From a checkpoint of a small image classifier.
Model: norm layernorm, activation quick_gelu, num experts 8, patch size [4, 4], layers 6, width 256.
Training: nadamw at rate 0.0012, 22800 steps.
Data: trained on pixel-art sprites of 400 made-up characters on tiled backdrops, 197500 training examples, 29.6 epochs.
Rows from expert 5 of block 3, named by matrix and row number. Rows with one number belong to one neuron. Each number is 128 + 32 x the weight over its row's rms, rounded and kept within 0 to 255. All counts start at 0. Numbers have three digits each.
# up: expert up (model.blocks.3.mlp.up, 8x128x256), inputs 0-63
# down: expert down (model.blocks.3.mlp.down, 8x256x128, transposed), outputs 0-63
up.31:083069067143127111090112135105093097100132075146119159087093129115112156171101152176147079097143088132142126099099184077096151114149094108125136193125114128143105112074143129166106110163129128
down.31:056098120185114178131148199098075187101120119162095171131127124134148132156130092157094114165128105127119124115101117171143138096128109204159157143170129110171085099123147142132159131111114083
up.32:134116121118115159113144131122159194090137107168103128100107114105134133129140143214142105142127103121153184033121108159128163135152099110121080198140096151119140118173134151129167121133186133
down.32:132144181099124110140204076150086111123157169130124127117139113147061135105160108104123160175118179128127151182175118125151175077153116160085112153155114120127137159060078144117126129165138095
up.33:100174099137183128115131119098148070142143105155134175149115149116147166165142113133092105150142129135100152094141187092115146150156096138116180116193110145134136158155072172151105142130031158
down.33:122076122175147176124103155111153157140078149151133132153122122087136177158164146151136138102102123136098093091125094182124122180097100179127145117084120214156148089110151160190109091120163129
up.34:115149130119157135085115164082154119110128111169060165096138175100088169133103119190138068132110122129154140072091178049108155098134117117116195140150137089141092149115110131067093142160075153
down.34:039072068164123153136099197119110163142081156187124159154124140119124137128181076109127126088173107161090134154101122121098137082115081174154159130095119072201097070065161138222146134148120130
up.35:138118111103135106105102142105091151064150110136080101134125087113119064132173084148151126140111125164106112139108075107144151114124147121159116167082098155154083080125157064101143119129125178
down.35:151161212112138080107121117136116112085155172131133113096125106166120140099134118121118151196133151106110112200130139121143077123150119100109100162169128104102153117171087116128135144138149051
up.36:163112115145133180139164123103154130125147127167160208155114146070132203172140112116120074140122132125086141039073143173112162160127097122074125079202123131166137122186118138113137093107085174
down.36:148080130154154114098136110144100205133143159122129130121102063129089112062136144140153157142089125089149139102107125129132133167131171145143177174112145138141116131085064140144155066165199063
up.37:107156105175139148104138113095167159147100111149119160194096188079152171160115122159109116097131110119091154087177147124143115131131147115108171104150142152130118119114107167140092131125091163
down.37:105071115172130188153078188128142148130105145196123129162120117103152146129146138161165112080153081142102088056109133177095118157085075194139153102060119168147125091093136164198159113118113140
up.38:130128087107111154153139122106134127120131119139125109142093108129108148097166108201135105125103138150198173080133115120125188112204088124092043180164072142134095123102119131135189142178143127
down.38:146152194107095125144172102175109137132151121098145127119115100155144110074138087120106180168088175134143179158140100114148123101168187118109094158131157115099165157080102176149131100159137110
up.39:135195161083149116117096118137140090108120188109110164123115068085128157187113132090160113137122129160131073142099102104119116158073153137159099103150103142181131115190110070105108133040124171
down.39:224106160075146077104079052163173213120169131082129141150086080143117110082116202103155063149128151092116088127124165131114147159072121062107158107109136133116109110186110084081118137139154113
up.40:177164142100157098075122120153092148178127133112128129154077136121111159188133169169141095145137134073114149114143177157121138129075067075090133108136106093162097116164116127111136154084107172
down.40:137145098181137097131079102104110144152149180125110155166124125095100151169136166116110071140106125105168070113166088135103146134169124103105136094133162181161067070179110166099081069124079146
up.41:070113112185133138130118169147156200098100179094164119139134161146119119144098133094090179143152152135134159113108125133151096068166164154160130114176171097104118145131140164130170119100239080
down.41:102143183104107102138053144114169122087085104149109151131108082076182134149122126159130066103183081107170131094103175162124154085104150146158137103153146096136214127224222174112153128114147191
up.42:108111127118104081095111159177136129122117126156072101085149117158087132114078101123122116087156121097118110108091136098111141106098073102130176164145128105128077087144127063121184064161160114
down.42:041079106199124212192126208085126112134089139195165198154104140152153150153111096131089117138148083159148107114135143141142152034145123187167100139155099089125097124112146117165155120143158122
up.43:087159070196125158088127121091170113139126145158091142117106148111118155179110126206184050111106115144148134062139175147098105067140072134106128087174081107181062089154132152120109119131078153
down.43:083106119168121180128139176129118133110136160130083146118144154170125145176146132137139091093207114089132163152124082161162066078110107130147178123074111126226142146105170193147119109173102102
up.44:118144128193157140090155137074136140164132108157149186185060212073109182135149133183121091115121126092119183043157154082140098127130110141109141102110122148140131138128103141117081096123085137
down.44:108037135153149184144137159157117139109139114157148120110078119131115095128146147153176123086108137171108128071088109149120134123143092151135139129050097140166143093090104173188152089128152114
up.45:132154123156109145105143130121151129131151105152148102126083170059113153201111157227132113117143159083167210068139150165151157145187106145073140151181121128135153161146094163092128113107129169
down.45:125104158158064147149162152198116096208132110125158158141128107118160110105144096136161147087100124170173126052098112119087118097128111174093110183064133118139129113032156175142203101190147191
up.46:114087119148114241103103180097138139110122127182144190115142122116136201178096099199136114122113086168114118043087113130109117135133109171102135131128129150122142135109120125204139123136100130
down.46:108109122137148127152131152120126159106121136132099147103175134094142132132112110128142145115160076104122103124050140180104113150160110169132181122155167147150147073101101156129149108153163090
up.47:114126094164071139149073117128116121089111146136136142106105129113124106145103154099152159052136108113086163111107075153110117152152109145067128147148120152106150158192118112180148098090243120
down.47:077111122181128140175130166202224146098122101092109111168141147082209074116169083141141113111166139158182123138127134079168167106100083109133179060162144115174101159145139135125153124114122146
up.48:125128171213138137149130128082199124111116110136172164187140212113128134126152146140122136119134117111112147101220145109138091135179165153066155112120123128098185196119119160147058111089085124
down.48:118042144185123174105130121156073182134139127122142100118065112175109106124134103125154101069101146158091110079082072164095178142062057121156146135047086144197087132084142142161148121170165175
up.49:122179091125161164118165140089191103111132087151100133137128135067170159213148074174127132102095104131105208086132098112137099122163159149128176133146119172134141141188124136159096116117158171
down.49:106083145174119117109149094164149153152156127111143118112136078153124072086162153089155165161129159138161149106114172131106163127143096124101130140100163064112072133067124143122176117162164111
up.50:127089151179128163163140144111159141108139111121184169179130222117142122128160192149139153086128146103126173076189111112121123128197166185086145123158114128116192162137126164108077099111150137
down.50:129051127125127180113119159104118162148072162144128156132151112115134098115136114131177134094181164180158102090140142180110160062082084179103101113054149151178116111039106154176138087138145175
up.51:153121109087063135098095131119115160140177156184134099123137157096109098167050169180153088121146131102169152059090161180119167111158107047079137150167142136171095123123125140116200095140133120
down.51:157162185101099151148155157165129114166137160152171154175113135127070090121199098146143123103088133135150133158156038169176173105105124160119132162094152132162131062109139163118093095173116081
up.52:141142115144100092114104114166081145117094146155128103125151130123108087139076165138124159079176142086105118157129115177100085098142097146146130124133108091147060090147149069129186117135192098
down.52:081084078155134111180125189138154145139157128153144185131097122110117067120113081173085082137109157138122126124134097136133198082109084120129114166153083096124101159151146142144165120161118178
up.53:124169137164099108121090126151135148155103148136087126154098157070116140213095184103139156130174157075100157132105152165096144118091148127171179092169152132148095118209089127113130095061149145
down.53:187112130138083086124128108188129138146107147111169143209081119087095122169113154140162099111110145121172163090133063140091196125096120124119113143070117102145094076185194118101146087164127178
up.54:127193130127131111121142119209129143194094122124149130115119159099103163251085158115154114146163156132137181140136127176103154127133152096102174095212127101115139133191119155106114105120161142
down.54:157122133112110103115143158121114147140120115102101172182142132121084133177142181177125114128095110079149113125122149139113184124134131105079144121123178164123042081112127165037098128126104167
up.55:091106121164104228102060182094101130125129154181126141134136119098116178166122085203123087112150093126140131058103126152098112122119120123117186110123094156143134149113129150155125176130083101
down.55:064067123174132176127114162134124133104149115163089129090175153150125138103100109088132169124175127129141096108048130137100120125086114217153143117145162124162130111064151154165144121169191081
up.56:084131142170105120149090161133174243129078184112089102096103199124132084138082116122111163122158149090113162104117136114155097107145153124127113153187184095131149156153150146165138130074183053
down.56:112101131147083149150089153148116149153086148135171147135114144118203149171111101159133107089179087129193104085080128132085122088103147140158129139106121081112125083153211127131146116118142148
up.57:093156125107109117122145142143107137163039100118075158127095148156156121144069100078109149132134089135111096163167192159121112098137184124112156134129185098144154117198180148084091126101142113
down.57:146161135107147143121146118089160104104129151154163124215082153093079118162141103099153126149032166167132095117073117097116147154168097113082107101152098156069098079130154168107141082103156154
up.58:114102130091127121117123146148121122204112108088140146123134135162109172135112111111140098139156151160111043126121137133117109108142137087136209093077124076134121118112136132097101125147154135
down.58:125162106129143135110162112101149171094134134182166159216133159149087123164192107179116148163092143130171139124156104146147144127137102169095118139191125108081089118096125163071131090086087131
up.59:108127123158127125126105149084187165129141132124066123134121189108172122097091059109117110139198127120113162077122195118133170152096177141146155098169151080145106124133114123119138151150105142
down.59:127131105118158113097058186101135147143124134174078165120161151082151130073096138143095096119174075166139128137122130111113114130123152136079146157080180059129124114104121116147148134145076111
up.60:065126109166154137098127167118106117103124077140080179124045157112159170127109155188148080084160099129113179137112158114138151109107150185089162160161136101155109170124089118137103114155131134
down.60:058114070167130161138178137084163176134093113168123155148176136097132160130151086148134121127133116128102137077123141111107152160126121188118139102086145126095083133055121229092174141181125127
up.61:140165124194121106082130115155138113145126108126141124151146161100092090176097155119147129111150154061114155128133113163101088097108108163137148072179101105139100097180094123051123114137134136
down.61:099071128144113143187106181195112120178103134112200189149082148149149141154111134145112081127136123120113175145170082146111171080111123126146125163100124119151075167126174118111153108208130196
up.62:172174164127160126106194110131129102171094137150142181091156090118127175136147120069126171155135090124155077152155127177135100127096125159165121078114147138096176097113137152153122147052111196
down.62:187059142147160101115046091199187155093164110080109127149082118121138140094063178083087068085081160141189108105104130105122163193127136102133154110081136179147102160186122120087101134130156157
up.63:132162138141160133161167136101174101163136147135191168183127115145135200122149092091099140143115124143168153128115126117177098117145145127127100085177161131116160136156109236124107107109087151
down.63:190096160113161146138123080173195180090111124084090115134088123122131114096158152129148067042100142174139135050087130169102173192085102143197136134073140167138137161142147137109179103109186168
up.64:160178115126139126101110159110124077112162087102088168153141124152100098124133094128147088168121113167113082150085083088130106103148139086141133126124106139156082098112111041087089112098116194
down.64:110109157089141116091122117116149114092185145125122135128162098140135126137146145155116104186125141116128155194086165115118111116134127110112112170142141106094128134141135126158184152162153029
up.65:094142139146128195072123179079143130158116105172126115111156141130097156153093095185126071113146075156131146064097180128031133110131065129117181123169129135147078098110157112126106121146104121
down.65:117109130142145173174100144137135109121106127138144145121110136105144168154169066113101152156128042130122110141124125125142117114062138161162142123076123149157132040142139131161090129135184110
up.66:128111146131093089117068134173096118149072095132127156113104130111112165174114153105115144099088104124149132157123083124114115172131166094142137136098132076136139127155141091155098082139221111
down.66:137155153176118144109148155114150087076115188173135165164106122164102122163132168164078076211083176149145170097110149129103155127138131157072107103160126113100083076157131125062116141099101152
up.67:082137119132123195069140218085127119161151059196129150099134127122112144147118107170116072123146064147118116062132170127013121126114083121120162119140141140137089082094173145107087119122083116
down.67:115129122150107163184106162129099111147084119127128097150131119145137132138134060120141184129105102153089106147138106107118152095101107158152157096062096124168142087151170129141036125104164119
up.68:104126134119127073079070114130156172101101092117102109084119103065097138155126117097092137112110101132106163168154150075180101153133159099148157196086176143125145147197108173203124080100215143
down.68:131170119131140193111155110110122113111115133201087127166108141147153116159210124149174085185146153126161137165075143129099180092139156210078121098159079126132106058156069120094128133130086121
up.69:130144106099151163120148135083166164111137076120108111085111088114134141129166083200119148109120135159157191058110109146134125134172105182167116184120088140119118137135116171186193130154174151
down.69:163145193135129098121184061162144110108147108139133140128111137150104137059159112101129124179083155109147178184173120107159130109131205150080104140161157101115155143091105130109125133149118098
up.70:146070154142132181128144134107173085146130133179159169176129106100146140138105161106178117127137174099146070094085146122162127150125133141085114031180104133154158121141123172118148145091057139
down.70:111101135154093164141137127207132158115157186087161119109093066118099130094120132160127080140121155142079127117156065194138141122107109063163114147158168140161108148134132077123100101170172098
up.71:155141093131110103122064106174116109163120103150120110120127141166099149136093145109146110123169145106111101175142063154079112091096070151150131110147096087171077114157143068084139129152142102
down.71:070060075194105147153137170148129121149135158162159154130119142138134113130078101131095079131132118153135157105126127157144134074109093178141112124170115087135086172116164138137188139144105163
up.72:098133081165159147119122125104152153114140156162086184157079162120115198149133108169126092109111130122133149080166162115125122090129122138102129103148074140114077150144097128142122130133076169
down.72:093051140198140191120122168102121182139098124165104130128158166092175131117127127155146119119175082126165090074089143144080107114118131184164138151093155147149131080083160149212155080120176130
up.73:133146124140142135142152128110235182112128125185127151144111142082142159181157111192138097133118108115144206037161087130129143135162134148119155142162097166160137122194117158130083113109162178
down.73:100075144139099132108155104171079156143168145108140133121126090184114071099138122097162164136122181143155150139141141144130172088161129162137116172142122126149107141044082126169190096195150084
up.74:092132125146130128144139192130154131131130161142128171158185144091142152156148129169185104142171142079147056106099118096106139108118129117108152127096150083122121119176166035055063132158143112
down.74:105083103183084129124098186150095078172100128190107166105127140102136184136111130136183141047160145176094166108158117145120155111106110119152116092092127058119116143086187100142130114225111197
up.75:126011130125128205101119200106136164096111157141091139133107123119119149173112123203172118054103082136124122131153080066128109116134161117071153170117101139172172147122148100203117127169141092
down.75:067132100171125102103149199099091088088141112148105162129153121127155143140116149124120182145154139074173121170096173137083133069128100192179140109193109037111061088098112150049142136158137107
up.76:120140091097094090137142116187156150214129120150164101151140139122126091125117161123143131122171165105173183147122196176098202120149045075119149127160152109161081116153133130086167139202151124
down.76:125160139093055132204187168171123168145144175096190141181123123154093107194144151154145165151128108125160134106129082179126119117155166140093133150149139173141080069106131114080099104108089100
up.77:090163097116209102118139171137178115127153147152119156107137122159130142153085100122137070150170154149167081158148105060108130102109098142159167099144093083142058074176127055083148125112081097
down.77:075076106154136105111056173134119132207157118163119173121096159123126173126115102129122134105123095141105160163202107111105137098101144156170136170171054086132105177120190155169181169123138197
up.78:144118101082148098135039150152103083146064103111105141143108138127132122093138125117145082123129106139201085186094125060132136159138133049086102140089106091125103137097132122110134149131141129
down.78:144160135099140146085169111094116143097142181174132146134142102135049117161180109171094130175065120121120126155136143140153085099128134173113105171186105161126124097168087150137141127114102053
up.79:086177110146141114149143123080117071108126086128079146057166127131161130183127096080160135108123148160057133152093163122134120120153176160156176131155112132104130110123101121146084135056107180
down.79:129121150131146078057161101157161189101101117132166165125108087162079196131120128127160130190099166063147146131099086086145143168088136129116125145168106127100076130128133135128110163169173073
up.80:154174116159142143096160102095162117130142129143157160138082170098128195153146134196139123108106073111145191116155111126117126156185121175088154085134088155120164144142107128146101129093117194
down.80:101048099153111161129140114152143152137145098081120106097133095149122074109141099133134099118133155176158163076115128123126162109124091205170119166067141122120150140091130132148209095175183152
up.81:107128102165120145114112157113172179149148070143088114158143184121175101095086100111105121141188093104131137089120195092139159119100163107106118142145147103109114125125111131138122150114120135
down.81:135139133108143118121107185113164130140130150180085121098175163072187129110092133150128125108171097103124073114111172135101135136126134125137152168059169079117151095085136127155154114133091124
up.82:113154125098162150109164118107119109164155145097158123073123123148135167174201103129123164119137160119182131152104095132132088128135100179188161094116105125069152146106109189176106134148094163
down.82:135083108154119076127100072150214135089117109135120137160108057119126124073124144123132091152120137137175174110144133093154119172088149074093100150122145107120118098193177084125143143142131105
up.83:124120135191108148100145112111197088157117077144123132174084173118158177152166124117117139114127103129132176089164146101103122151155148114101148100144132115109166185133112200144100147097167166
down.83:187107125121138188126103091152155133119119138058097148138128125113124142132129149152174128071129153160106129057148136179123203174113136136096146114044118212121120116131158161086117100102137191
up.84:147121139100171116106063150138128095104142169107109133191108077116113098106143138122150082144100125126158059194097108065109126128073168073123109120052082139149064116140133033082089164079107134
down.84:180144123096158086130125096098106089049205166160094106138137119158083175150184119107105107197103126088113126175129142167146105125137132123098123134158146190103139096190074125118099166123103077
up.85:085152118115121107156089128175145152183101035192150092136170155110157076161105181092122132118117068131156120117115141164075137112172098111151127147149217084099116070146120117148096093106168085
down.85:147152118163104132171194178116164152137096146078188114176057139131076123139117100166122119161118130174134156078114137171120168103078101147149096158155061138197107170179172126088139159091133088
up.86:141145100113106103077107119117137145107135110145098081141109100111094082073162122183129097142140149153145188113119148119138166107151093108124052192138138116168070109123128122098200142157156171
down.86:161148221126105081163156073158103097140150134118152150157113092154131167125150092065122172192094159074133161187164090136163119103169152112076118128169161116134137125161103116106057113139132117
up.87:112126115125119158055100188113126105132153110162141156129122154143138143153104136234114095110122098142071144061106134105056132142093069158099161096176145127113088092122136123079139119117071089
down.87:057147101140117172143130150129117137152067153106095115091159087153133117109112079136116154121159103112096160180150101145126091071122122140211087149071080137108149201143139116181082146142166113
up.88:113133120170110118125105169166206224163123088135135109196128182083108134144134162093101154124169158057086172112128151155122128127099133099134159105166170095155089160189100150061124102104204086
down.88:159168111134104116147129193125122112201125184133114163164145151092175137113162134152149108118165111096212115138149110114107129114063066173094161134094109108143097066152137152142138133124050195
up.89:149067136108105230099122170094137132107125167172147163123104115136154191165122108224161102115127111161120113072118084114101113131084147118093150152084105152136177102163148129183103124140130099
down.89:101099114159152100106151144126043160145130135106103130118204102088123077141098105107138141142195105115160101114088188165114146071168107185147152154142172124132085088086129145128171109167186118
up.90:128095154142195175131109163106078131094130128127118131137119166171133159141098161132126118075144078192162091138127171128089166110099126085121185144121105115128114136087125174145129151167109164
down.90:080178074090111163131202128095125146077087096176119143134131196087149121135073103096115131152126117095157051147085163112095115102134138164134154090140090131146126143155126134118132158093126072
up.91:132099138153078094108103072180060118128077068136095114108114113145136127120120160138123163093136114084127130141126108169132118133121087135156127140107082101124076091128177118123116108145216082
down.91:068098135170130129173147146101142112147128164131117173176131148108104093155113108177098090130141139138146144119146106147119190072124084114184090161183140088179037171115137079112169156109124172
up.92:110150120139102120098129117142115217198104114145145073135142225089119074174115128156128122115199148062111147126098166202104157091130085089134138122194166107142088136160111113085141130131171103
down.92:122158120134057118202151158165101129172123137096202135164139143108105134148154143202096112084118081077173149090131086177098129111151101124125133132109133115161085067119168145098138094133073145
up.93:149119124105049110122092136159114120130166225137168129154126105155119072120107173170137073129122186113167105136071145166137176082124100058102095141170095125163026102134135063081192131165149134
down.93:119155170074107113158158139152101139121167159148147138127124175140031131163137120145099106165111123066136152161216083176154139102157153125086139164144187170146094130113122117099140103131103063
up.94:130094105095084101137087098161141096132127102124082097175142119163121104066161126131129129144102150135164103182098111078116144132162111098110114163095115131130088107089123109131122117144127108
down.94:084111100101129192133153157110079127127118155178124134123176117217105151157136109154105108142127137154073149122137144087132083086142151175080123165192138110129143124140113124177196088141168070
up.95:132134125096133124077071122151096124071152149122069092152145082117125092076132124107150128167114126126158066166097091092108130124069117112108112149073098144154077091131154044097145136116114133
down.95:207176155104173097122119105113105115080183162101090111131138129161117180148117151083130122148104106111086112171118137113141114142142120063119132142177148137100136107181073114091092153128110056
up.96:110081135106149131140159156148092109121153131089161162117140100117150147211092080138167123083132143119092118152070114129123102136162156157167153174133090116121119102148121140151130123141149136
down.96:123176144146119098102153120129119135079136143115122126106128099119100115117105183093100129155101157133157156129105139121185146135158140144163095147221175071085075112162129102005161100122150096
up.97:145120125094046107163117142147155172138155208145157113169121148156111123192086160192138085119134129127171120101098136195106204101139109042074116142198149136163110108175124077077167144165136111
down.97:155165161113090086099152119169104152153173164123139156152094117147065102126135115103150155121077163097166146142213097154165163051151132108147095182121125132147077132108125114099129094180148115
up.98:128148130134141180135175151084139117088139129153129173126147126073131189226126106183108096116124113134127170056083094167130119143156126138118157149184111169149156140203124153142087113065134180
down.98:130102133115148124076158084174115180124156119130139086124117108130113090078140140113161153141112147120155122123109147137131187144136117186161157134149128122113140104060103148111160108196196116
up.99:142112124102111109058088132117115159071135125132070085132114074082108059111145117133166117148106136124101081150103105076137140123069138106142130176057130154141069109145157047102110121128113133
down.99:149168194090141085118126118060086110120167179131120151129130120157144157136124138106110155171106119081082138186116140122101067103127161099096115136186100103112157087168096092109110179101105063
up.100:165180147135145154166181121097172048139112160118162187177147151131143182119160148095136137146112101149169113138147118115143128124143168116094114051133122120142155170107095132112080136080038155
down.100:174069134153161112131072129182168187136176130060126104124121096081098099109133137132133087075134141147125084059099132150136159156104131110138160164066148170146131158096113162158154089151178138
up.101:130143101125127126129119119149122122093136097113078123185118113123125081126154088156104119149097126147107155134128090086141164106140127103154085131130084138157096107150132092104143106116150159
down.101:154139194120109085149149117155087111109138165107151134116161114211127150112174113081122124188132189104113154185130114128109098143152134125123100141139164129133165111139101101108122133136113114
up.102:106138127147097108132122097164134186149094107161140120160178190079115063151114169137132132119181168082102195118113177175112119103144096137103165119144167117161106123176128158077180100090183112
down.102:112142127123055151182126196181085094172115165100158187150160136138143116137133146165143156088154109097174108126096105169086128084094121133109139121080100094149111097098154091123145112156088159
up.103:128163098145093104110126120093150161132148179175101199140154168090125127115153162175157075146102079126149169082160147100111207150137128064098149170155166117117132131186128083103054102138144098
down.103:075151114113102126088128158128074099180124102169135123124135123112125132105154069105109065084110101103064138127094123167118139110040089128135138172106035130123080075057142155169146106157112149
up.104:164172155115138122093127138117125135109114166137064108110117070085114142139095136093139137121120123141123055168105112106131119156053158118154137122098135119137129082164136075121123132071113121
down.104:206171140107160078092097108141169104064152123091077138150126094135101146149094171100156094149113136073165075141104144114119135129090117047106125126145152126138119082227108104047074128105104143
up.105:155099126099119149106118156129129124085142177141116103186103072100105098132107129124183107149135147121135073164093122138111155106095113113068090144152069129161087066140134002098152157110052128
down.105:161125163101139071114153139106110129071175189077090111099149105160121133118118145077121091129136113108136107161106097127143121180182165055148116157174181128131114094177113084114121125136136075
up.106:150137139125081082109076122169105103137122116154119093107145132161137113123085159115135139099145116114097113169094092141116140111110087161151135115116104097152069114158141066148154111128169129
down.106:092092112175112159181136164146156137139139126146151220142099139128112137129088103152075113135146137178140147123153102117118171056119125171142088163153106056142096176141168128141180135136126178
up.107:115134108072109124117126168108145149083123124137091118123116036084093091195086078170155124128152128156108160074088111162122137105113138151145127185177092145176108058172140095123179109103161151
down.107:159199136126104046132184119168120121117134146100112122123140114129102123089093143096149148145130156106163149165099165115117155119142153119140094167189174067061090127139117079098095153170151106
up.108:138113109163159109093092130153108115140148079182100154127134112182128131119106139130176117096152125128107081149126054115079112147061061175106160106122073120186099081125138091119128136169107092
down.108:094066125183144172176141168094117087140148130131155147141093073128109151129101132147081137123125099151204139125125104100139176071140143183150113147129103118141064149154163110105178127173139161
up.109:115109124154083105157116149149163161144094186120138120151164148150141125135107151094094179086123131099113153087107105133133109105169180098147070125209183115143162137183143209126155097076175074
down.109:113100184099121115110122142149154149092080112106124155101108096101157080162136131171123099092120107151185145103109108187140131087105194151201105131124121096162164168197187133113143081109189180
up.110:118113108152123207076117195077129093151133086193127107111131106128111166196087146234160082072155086166122114108104151111079114123140044163115172128188129115158082094111146098158121125139092120
down.110:133094136214124198199123160099114078149099126106111099141153124119091103153115071174119189160126098175101128139104102141108125092076122142152152099112118109179087109158144109103089156106169103
up.111:102187104161119127156092135106125109087125094193084164133140147143166108132124183125175096122157132162096105112141175125079144095105065144120163130176130114106090091086120102092099152099083142
down.111:091077124088145196107109124143150174141073091136116137108117100124100154095120078114165105119122124099081171143082072166150127157056109174168145154102094160171104116126137144164116163090151117
up.112:130132120095159099133039130161164102160105120123146166158104132120141123133114138091145091140119152135172056161094127060126117152137147077127120124088118082121050145125125079122111145125143141
down.112:125188129106128120091191106091123131051165160144114085147127096146050146158186129139092107169098138089154160151151132155158130144150102136082107125177109175113101120150094156099118150073098104
up.113:123157116080122083096069119178137125194104102121088129102104144142119132122115165080132094116121160132142090144105148105124139135083125049131156124118123070125091112185118102103120150121157166
down.113:119163095115138148078142117082103129098115193126172148176114121126075110184188168142117117168094135107169153132139151129133121112151137162078143113174127205144093065167109178079120133069105129
up.114:122130125098086107147104114129091186129134166157151118190117134115121072162034136142121118127141176091162168093112194211095157107161092106063115156188158116132120123171144179091171154113128134
down.114:131119179081073111106165159171091142159160158076161137133121150155077078161131192143172170082116118112143130159211013106135164170147146122106107161090096164158093058114168117119085134117117121
up.115:106140091128085174073151188109120111193118095181162154120162126120090175165100137189140081095159094153124138062085162118024139138142073141124177092139153099167085119109117169074119133180083116
down.115:143122169142094167177138170134096116132087142115169159165105101154143153135172090095112175127121078147123148118134084149124119105112129158148154130060098140212116134110117187127081109156160117
up.116:157139134100069102127116144158153202141137152168164079161150154107117108178057120187131070135132109114195146105073148180103206125141125052068111151183141125173093112144125116109159152158150124
down.116:124163163128067129175159144191125129168131163119169125178109147139089108146173116148141166114106155120142191119207085162167144104124128123123116171080139156158104106100126135096124090137150087
up.117:077120093154139110188131114161098150166081092127136151128151141148159164140118070099136135122149110148144149142109131125132093126190102115126135151100116051110132135103132166134157114151144127
down.117:130123143146143112096181151075113139105141166127156108175113103158098149141116161144090111168067129149110134132132147155130155118160099173131080133157171148114098118124116150066113099118082099
up.118:147134119097103113078069132144092159092122141127092080129084068106119106108120117122137101139124134127125058158071118102108125134063134112130109158085112138170054108129135069116154111107129130
down.118:172172181075154080093116118088137089073177165124101128132136123132123156159122161086118117167108131087133112193139139137126095132145140111129118119192168137123142118181118112072114162089106078
up.119:134183152162099154093147129153155101117141147216108175146150114111170172193108144188174131189135099155113144077105118121119145087163162082067157138157112144125131124186144079110069123059092128
down.119:161101131129128145098121119132085140184088120103091143099160104094106141103166085119158140152117134097118128089098194123062177118122098106119151123147150084156094092122165150145123155141153091
up.120:148091116111171121148103149105143119127130111133125095124115130125113156108208116151141125136117156140097138121091118119135160131168121133110095122070132160086153127114158144141146114159069088
down.120:092115148129055126134181152124074102112131115163154147111145118154149113117142083114087142123093118106079160109133095099106136116192154182108118146163108109121118137130114088166136057160135095
up.121:094101043133179143070129120060131112129148109150059164103118160153106175142092113159156020141138112135124118095139161078148187098161071123124160154150114151156094164118097096139120165124100156
down.121:066079108181117193155115237122126157152078130148149136152137145074114159118153088141119124129157132123154161101081124130092065149079084204108176120098159139152142079084143189155101083121133081
up.122:123132078175150128125144132061139155128167054133063084062171164062097152123069146120076047116117113132141148106131170092132104130157096081139125109146151122154077128095132148097142166169138145
down.122:109127176179111149132105138165091120171097135122151155175134162119102146122161066119154138057165138129113088157135145145139130174079075134108148166074119140161160071124135131147071094176118097
up.123:116140130192081111143127119158168180173082129141134137147156240110121085134104138093091179124187160070092176107161146139137098111132136150143158076181197119141166122159142175092104091107167089
down.123:169101153131086148164115144169169119175091150103139156162120136105126107145134128152125079076129117124190106099098076157110170099101097166115145107057110112121089157104181123122153089126127204
up.124:097162094149144124087133114113107147117153073114067117074136109077145182082151161123094124161123115129163186049086152136140124113193087143145126168154179148145088177135111177169219129150181133
down.124:160160184132122138158133097125147066156147138154203126128126139117140168082184119139141135144110160143179184176121049144125116113115141169121130131052127146103179103126094146098108148156116202
up.125:132161156159157135117138112136118111185134126154184153147132170136138177155156180129130137165130134117141062151176147172114123124090093134127101092123091130140141144129113098101123167120018159
down.125:168108118156146097112070138150157123134127159067111131104107157084126132171131151138109061136133127123157164033147075171132113137144120063124152122088179165178111082135100152150114083099158173
up.126:119063128156142144126069115133125145092069128075128183133131096152108105123126087148157159078107085117126128123116107076136138143147118107119139160077116125086125134060164143151162089162165123
down.126:076170146132118145149134193081110145043114135146127165136158172164129113135156161118106103143139106113147116152076162137103162066103118191174107131226152101109123131145154098104100172094124097
up.127:126091145172161209105113114097143132100133141189123212135144125099137193131130131172139095113113101098150140053146134130141153130119111114084155125146067141123127152137126157104084153105082150
down.127:084044080164108150109112139124120192156111136122094106119154138148125088081160090131135102092172077143132155115072139132105121115132108202161190156098171122157119092058120137181164094169146118